A small audio captioner, trained from scratch.
Model: 2.54M parameters, encoder norm groupnorm, encoder widths [128, 160, 192, 240], decoder activation geglu.
Training: cautious_adamw at rate 0.0014, 6900 steps, batches of 128.
Data: trained on synthesised sound scenes: up to three everyday sounds over a background, 26041 training examples, 33.9 epochs.
Rows from block 3 of the audio encoder of a small audio captioner, named by matrix and row number. Rows with one number belong to one channel. Each number is 128 + 32 x the weight over its row's rms, rounded and kept within 0 to 255. All counts start at 0.
After each channel's rows are labels from the 100 clips, of 14976, where the channel reaches its highest value: "strongest on" is what is common among them; "loudest band" is the band of the loudest frequency at the time of the peak. Only what is clearly more common there than usual is listed. The data: synthesised sound scenes: up to three everyday sounds over a background.
# convs1: first pointwise conv (encoder.blocks.3.convs.1.weight, 160x160x1), inputs 0-79
# convs3: second pointwise conv (encoder.blocks.3.convs.3.weight, 160x160x1, transposed), outputs 0-79

convs1.143 [146 126 124  94  75 151  89 130 112 156  71 118 138 128 145 126  87  63 152 165 153 105  95  86 198 121 133  90  90 100 160 101 146 134 103 213 156  83 146 102 150 143  75 149 136 146 108 155 141 131 202 140  67 136 155 185 129 105 175 158 144 109 105 172 136 119 194 120 141 118  97 115  79  70 107 100 112 122 188 143]
convs3.143 [114 177 118 127 164  85 173 155 150 124 107 154 170  85 116 173 130 105 136  51 132 133 141  75  97  93 154 215 133 106 116  88 134 116 176  99 119 107 133 144 157 147 109 135  50 109 161 129 100 134 100 122 137 131 132 189  70  97 176 168 107 149 134 111 143 112 112 141 138  95 167 122  99 128  92 129  94 112 182 136]
strongest on: number of sounds: 1; explosion; first sound: explosion; laser zap
loudest band: 1000 to 2000 Hz

convs1.22 [151 183 107 122 150 178 190 133  71 131 150  96 137  58  97 156 117 102 157 134 115 133 130 112 155 118  94  93  88 174 144  98 119 112 100 141 103 145 107 147 133 146  78 101 126 164 136 106  89 151  77 157 153 108 124 110 144 127 149  84  96 151  82 103 144 123 137 198 159 116 152 145 130 117 152 158 159 120 133 177]
convs3.22 [103 171 116 135 166 151 143 125 101 145  68 166  92 128 142 175  88 138 155 110 141 170 192  99 154 185 126 150 181 138 153 104 137 115  54 167 101 117 146 137 129 116 157 146 135 117  82 136 145 105  98 130  67 160  96 125 179 198  79 115 100 121 184 150 148 115 151  97 153 108 165 159 105  95 190 134 157 150  94 115]
strongest on: glass breaking; bird chirping
loudest band: 4000 to 8000 Hz; 2000 to 4000 Hz

convs1.81 [106  49 154 179 115 141 109 116  93 154  86 162 150 149 150 131 138  99 111 122 115 146 174 116 149  81 143 162 155 156  91 149 121  88  13 113 128  78 189 114 169  85 221 130 111  70 187 162 115 141 122 194 111 112 133  68 118 124 111  87 109 112 149 153  95 163 173 145 100 112 117 119  73 100 116 113  85 106 128 112]
convs3.81 [ 55 112 119  84 213 139 148  65 116 185  99 107 205  73 161 155 145 116 135 138 111  70 107 105 139 108  56  93 141 105  81 167 136 102 134 193 147 151  57 124 140 159 104  95 176 100 125 123 141 145 123  76 147 133 148 132 130 145 123 154 128 142 151 124 147 116 132 100 123 116 100 128 118 124 134 102 134 144 174 109]
strongest on: zipper; first sound: zipper
loudest band: 4000 to 8000 Hz

convs1.86 [181 102 127 170  94 114  79 112 126 129 116 160 164 168 173  76 127 117 151 141 104 173 128 170 134 122 155 153 115 119 129 156  93  96  61 121 171 106 149 105 149  83 142 123 135 113 126  83 160 157 210 131  97 120 108 157 127 120 147  64 144 115 141 133 132 102 153 157 142 148  95 141 114 113 127 113  95 112 119  51]
convs3.86 [109 132 170 118 148 142 135 132 186 159 170  95 122 123 115 175 120 141 121  99 116 123 126 135 229 142  99 125 145 132 106 123 158 123 136 117 153 115 126 150 145  54 217  98 146 101  89 136 192 139 156 111 156 131 111  96 172 111 132  83 152 167 154 125 111 110 158 141  94 118 121 125 152 172 138 107 198  83 182 107]
strongest on: zipper; first sound: zipper
loudest band: 2000 to 4000 Hz; 4000 to 8000 Hz

convs1.65 [114 139 115  64 150 143  78 102 193 105 145  99 138 171  63 113 114 107  79 143 108 151 216 113 200  94 138 157 123 112 103 112 161 106 152  90 130 126 130 123 150 134 164 150  89  82  98 130 121 125 142 152 156 179 139 178 166 134 100 128 128 143 131 119  98 157 173 160 161 131  58 124 169 104 140 166 141 216  96 130]
convs3.65 [126 104 164 152  95 118 114 211 133 112 153 107  89 129 136 164 132  94 180  98 204 171 130 123 142 107 110  86 138 134 135 135 154 129 207 143  96 118 164  60 101 136 136 155 202 132 177 129 110 160 128 131 188  74 138 123 183 124 103 182 122 140 154 168  98 162 138 115  97 125 103  92  87 112 164 107 121 105 133 167]
strongest on: background: none; coughing; first sound: coughing
loudest band: 2000 to 4000 Hz

convs1.27 [147 120 183 129  67 110  55  73 158 114 111 154 133 143 158 157 103 129  87 131 159 183 113 141 138 116 162 130 123 175 109 120 121 134 165 156 144  74 118 118 113 187 152 142 130  82 173 106 136 110 127 100  84 130 103 131 108 131 137 130 136 108 105  72  93 154 219 107 124 159 175 113 128  91 102  99 110 142 168 135]
convs3.27 [187 144 129 113  98 123  97 107  88  85  86  86 107 119 151 114  85 135 118 137  67 134 118  82 116  96 117  72 101  59 129 109 108 140 118  77 137 151 155 155 120  86 148 107  48 138 129  81 108 144 118  90 145 126 153 138  82 100 131 100 148 163 144  91 111 137 189 129 105 179 123  61  98 129 116 167 158 206 122 156]
strongest on: bird chirping; first sound: bird chirping; electric buzz
loudest band: 2000 to 4000 Hz; 4000 to 8000 Hz

convs1.127 [125 183 121 159 169 155  90  71  84 132 160 147 175 134 120  98  52 110  77 156  99 104 133 200 152 122 156  84 142 158  92 122  91  96 110 126 130  98 164 110  88  98 104 111 160 122 171 115 139 117  64  84 108 124 129 102 142 170 163 137 163 129 131 118 137  90 144 114 122  90  83 149 176 111 127 109 130 157 166 117]
convs3.127 [140 171 167 147 109 163 113 118  80 143 151 127 163 101 146 147 171 115 137  88 148 127  99  90  94  73 113 149 124 171 142 150 110 182 153 129 131 184  90 135 134 109 152 127 144 134 125 116 157 159 174 125 101  97 140 153 147 123  95  88 124  94 108 127  80 180 117 166 174  71  90 131 104  85 158 162 103 158 131 193]
strongest on: glass breaking; first sound: glass breaking
loudest band: 2000 to 4000 Hz

convs1.30 [122 117 187 137 124  96 104  61 120 131 150 169 156 153 191  85  81 118 143 110 138 116 196 140 162 154 221 117 154 116  95  94 149  75 101 126 112 168  89 113 100 155  88  44 141 120 192 114 116 106 109  81 106  66  98  99 140 102  76  87 112  91  93 107 137 115 138 123 146 124 136 150 142 116 117 149 149  89 240 172]
convs3.30 [141 176 124 117 134 107  85 107 127 126  70 125 113 118 118 123  93  95  96 102 153 110  87 106  33 102  65 145  76 157 140 159  83 136  90 113 118 147 112 140 136 181 112 174  78 180 165 165 159 163 125 114  91  52 148 145 125 133  90 113 125 106 132 117 186 103 160  92 171  51 131 167 162 105  88 123 113 165  63 150]
strongest on: background: none; spray hiss; first sound: spray hiss
loudest band: 4000 to 8000 Hz

convs1.89 [ 16 129 112  88 102 112 129  95 110 131 130 123  87 157 118 154 136 158 139  96 126 126 165 138 124  61 126 135 131  93 153 157 140 183 159 178 133 120 157 128  93 118 190 146 128 135  73 115 157  76 121 116 147 134  94 108 113 115 123 147 108 159  89 122 139 118 154 110  86 121 131 164 143 131 112  88  62 164 129  87]
convs3.89 [114 177 100 106  97 164 127 155 125 134 120  97 140 151 163 185 107 153  98 123 111  51 106 139 164 157 113 165  83 159  93 217 124  45 117  53 100 171 118 165  90 130 156  84 114 147 138  95 140 152 110  76 101  92 105 126 144 126 121 144 146 149 150  80 149 132 144 152  90 101 147 115 107 196 105 127 156 154 107 139]
strongest on: howling; first sound: howling
loudest band: 500 to 1000 Hz

convs1.139 [146  81 106 133  99 137 128 110 136 108 122 157 174 108 162 121 109 125 192 133 113 195 123 141  64 144 144 134 106 102  66  76 155  65 139 178 145  68 142 143 136 188 114 128 106 131 144  90 130 111  86 104 109 158 145 108 161 126 130 160 169  87 120 147 100 130 174 169 116 103 130 118 125 105 151 150 110 134 174 135]
convs3.139 [ 77  73 184 139 122 150 155 165 189 163 122 160  92 125  52 166 134 114 138 194 128 153 112 145 122 148 110 130 158 128 109 162 119 101 134 108 110 155 184 128 116 101 125 104 180  70 152 226 128  68 165 139 179 200  96 153 165 116 129 168 126 113 149  92 185 167 131 116 152 173 145 153 154 136 108 103 168  98 125 103]
strongest on: glass breaking; first sound: glass breaking
loudest band: 4000 to 8000 Hz; 2000 to 4000 Hz

convs1.71 [ 92 127 166 123 119 146 104 151 164 109 151 118 134 105  92 103  79  90 100 111 159 155 179 100 122 166 126 110  98 127 147 151 153 119 103 120 118 143  79 141  51  93 133  57 124 118 149 131 152 100 128 145 134  98 126 108 169  96  97  84 153 121 162 109 175 104 149 104 135 139 141 138 126 136  94 141 136 153 136  70]
convs3.71 [120 170 147 103 132 142 148 104  64 111 117 111  86 142  66 146 137  88 149 101 185  70 106 116 142 100  58 132 108  98 125 126 112  91 109 102 106 157 114  88 130 155 146 154 138 132 106  95 114  91  86 133  92  60 155 141 123 129 131  93 141  61 123 140  44 147  76 113 116 158  51 153 146  96  73 122  58 158  92 182]
strongest on: background: none; glass breaking
loudest band: 4000 to 8000 Hz

convs1.23 [ 85 125 154 138  84 116 109 119 211 161 131 146 128 122  80  88 111  73 121 110 122 109 156 150 149 116  92 129 136 161  68 152 103 119 114  46 113 122 130  96 135 115  69 134 115 206 166 161 145 111 104 150  99 100 127 100 137 117  63 165 131 110  88 121  93 140 120 105 113  76 111 164 140 120  89 121 130 168  38 105]
convs3.23 [ 96 148 156 120  85  75 136 170  89 151 147 110  94 131 148 117 108 159 136 109 111 149 141 131 176 123 148 126 128  98 143 106  94 100 177  95 110  69 183  86 132  65  77 124 143  94 140  67  79 116 139 171 166 136 114 106  89  95 153 134  85 107 143  41 185 151 149 146  74 139  84 122 128 105 153 124 114 138  93 158]
strongest on: number of sounds: 1; spray hiss; background: none; first sound: spray hiss
loudest band: 4000 to 8000 Hz

convs1.60 [ 89  99  89 145 129 136 128  71 169 162 118 151 167 151 137 152 122 132 162 131 100 108 129  99 125 130 156 177 131  63  80 133 103 134  87  93 121  99 123  84 154 108 142 111 185  96  78  54 124 104 144 165 160 100 116 105  74 118  52 116 171 137  95 136 132 106  87  93 149 132 122 109 153 115 151 111 132 171  89 143]
convs3.60 [132 162 193 108 135 127 132 132 134 120 208 111 122 120 196 157  79 136 126  42 100 147 132 152 142 118 167 174 121  88 134 115 142 100 128  90 113  93 142 120 100 108  81 123 126 143 123  79 162  72  80 145  91 130 163 100 114 121 114 134 100 147 146 107  85 135 108 167 118 134  84 112 153  90 161 156 123 154 147 185]
strongest on: number of sounds: 1; glass breaking; first sound: glass breaking
loudest band: 4000 to 8000 Hz

convs1.146 [101 161  77 144 110 137  75 133 166 173 134 149  98 132 153 208 122 112 144  89 162 134 142 163  52  71 144 139 118 137 100 146  95 158  91 136 110 135 153 120  85 125 137 101  33 127  92 136 152 102 124 147 168 177 128 128 139  89 147 124 105 134 147 182 117 123 155 171  79 102  79 115 192 108  89 101  96 165 192 120]
convs3.146 [ 91  92  70 119  68 169 134 163 143 136 135 107  94 203 149 111 143 137 158  83 143 153 133 169 127 104  87 104 137 132 178 157 140 180 148 134 127 119 114 162 127 120 145 152 172  93 109 155 117 131 125 100 186 164 108  96 153  41 163 153  79 151 127 128 164 162 130 158 181  75  98 154 103 113 166 144 131 149  74  70]
strongest on: number of sounds: 1; background: none; doorbell; water drop
loudest band: 500 to 1000 Hz

convs1.14 [176 169 133 139 168 132 137  92 104 160 181 156  88 193 111  91 165 114 105 122 124  97 170 139 100 138 142 131 145 187 175 145 135 156 189 150  90 121  70 205 117 160 143 122 108  63 152  84 128 106 128 102  71  80 128 135 104 196 161 113 174 139 130 128 152 104 183 208 163 114 108 122 144  90 107 103 124 129 168  85]
convs3.14 [122 144 112 135 132 189 150 212 127 115  97  85 123 139 140 107 119 127 100 150 129 158 190 135 107 125 138 164  95  61  91 123 127 107 133 128  81 164  81 153  83 183 143 108 114 109  95 179 157  71 150 157  98 107 127 198 111 148 101 139 142 129 124  98 154  77  67 122 112 169 105 140 151 123 157  80 171 110 150 105]
strongest on: explosion; number of sounds: 1; first sound: explosion; background: none
loudest band: 1000 to 2000 Hz

convs1.87 [138 155  94 154 138 107 186 194 153  97 146 133 167 113  87  91 121 102 121 135 191 135 169 116 136  94  94  47 124 157 146 116 119 148  67 146 156  83 160 120  65  17  94 186  99 175 123 116 155 136 123 135 127  51  86 106 110 104 127 161 149 121  68 148 125 145 151  88 102 127 140 115  91 103  62 130 114 121 100  98]
convs3.87 [151 156 133 118 126 133 169 146 114 147 158 146 158 110 111  85 117 118 131 187 104 111 155 192 135 137 140 118 171 151 131  77 141  94  89 111  89 154 172 123 233 175  58 172 118  79 203 123  88 155 144 122 120 139 134 149 127 173 101 132  97 146  86 159 100 147 120 153 125 121 124 182 139 188 143 155 126 113 162 170]
strongest on: bird chirping; first sound: bird chirping
loudest band: 4000 to 8000 Hz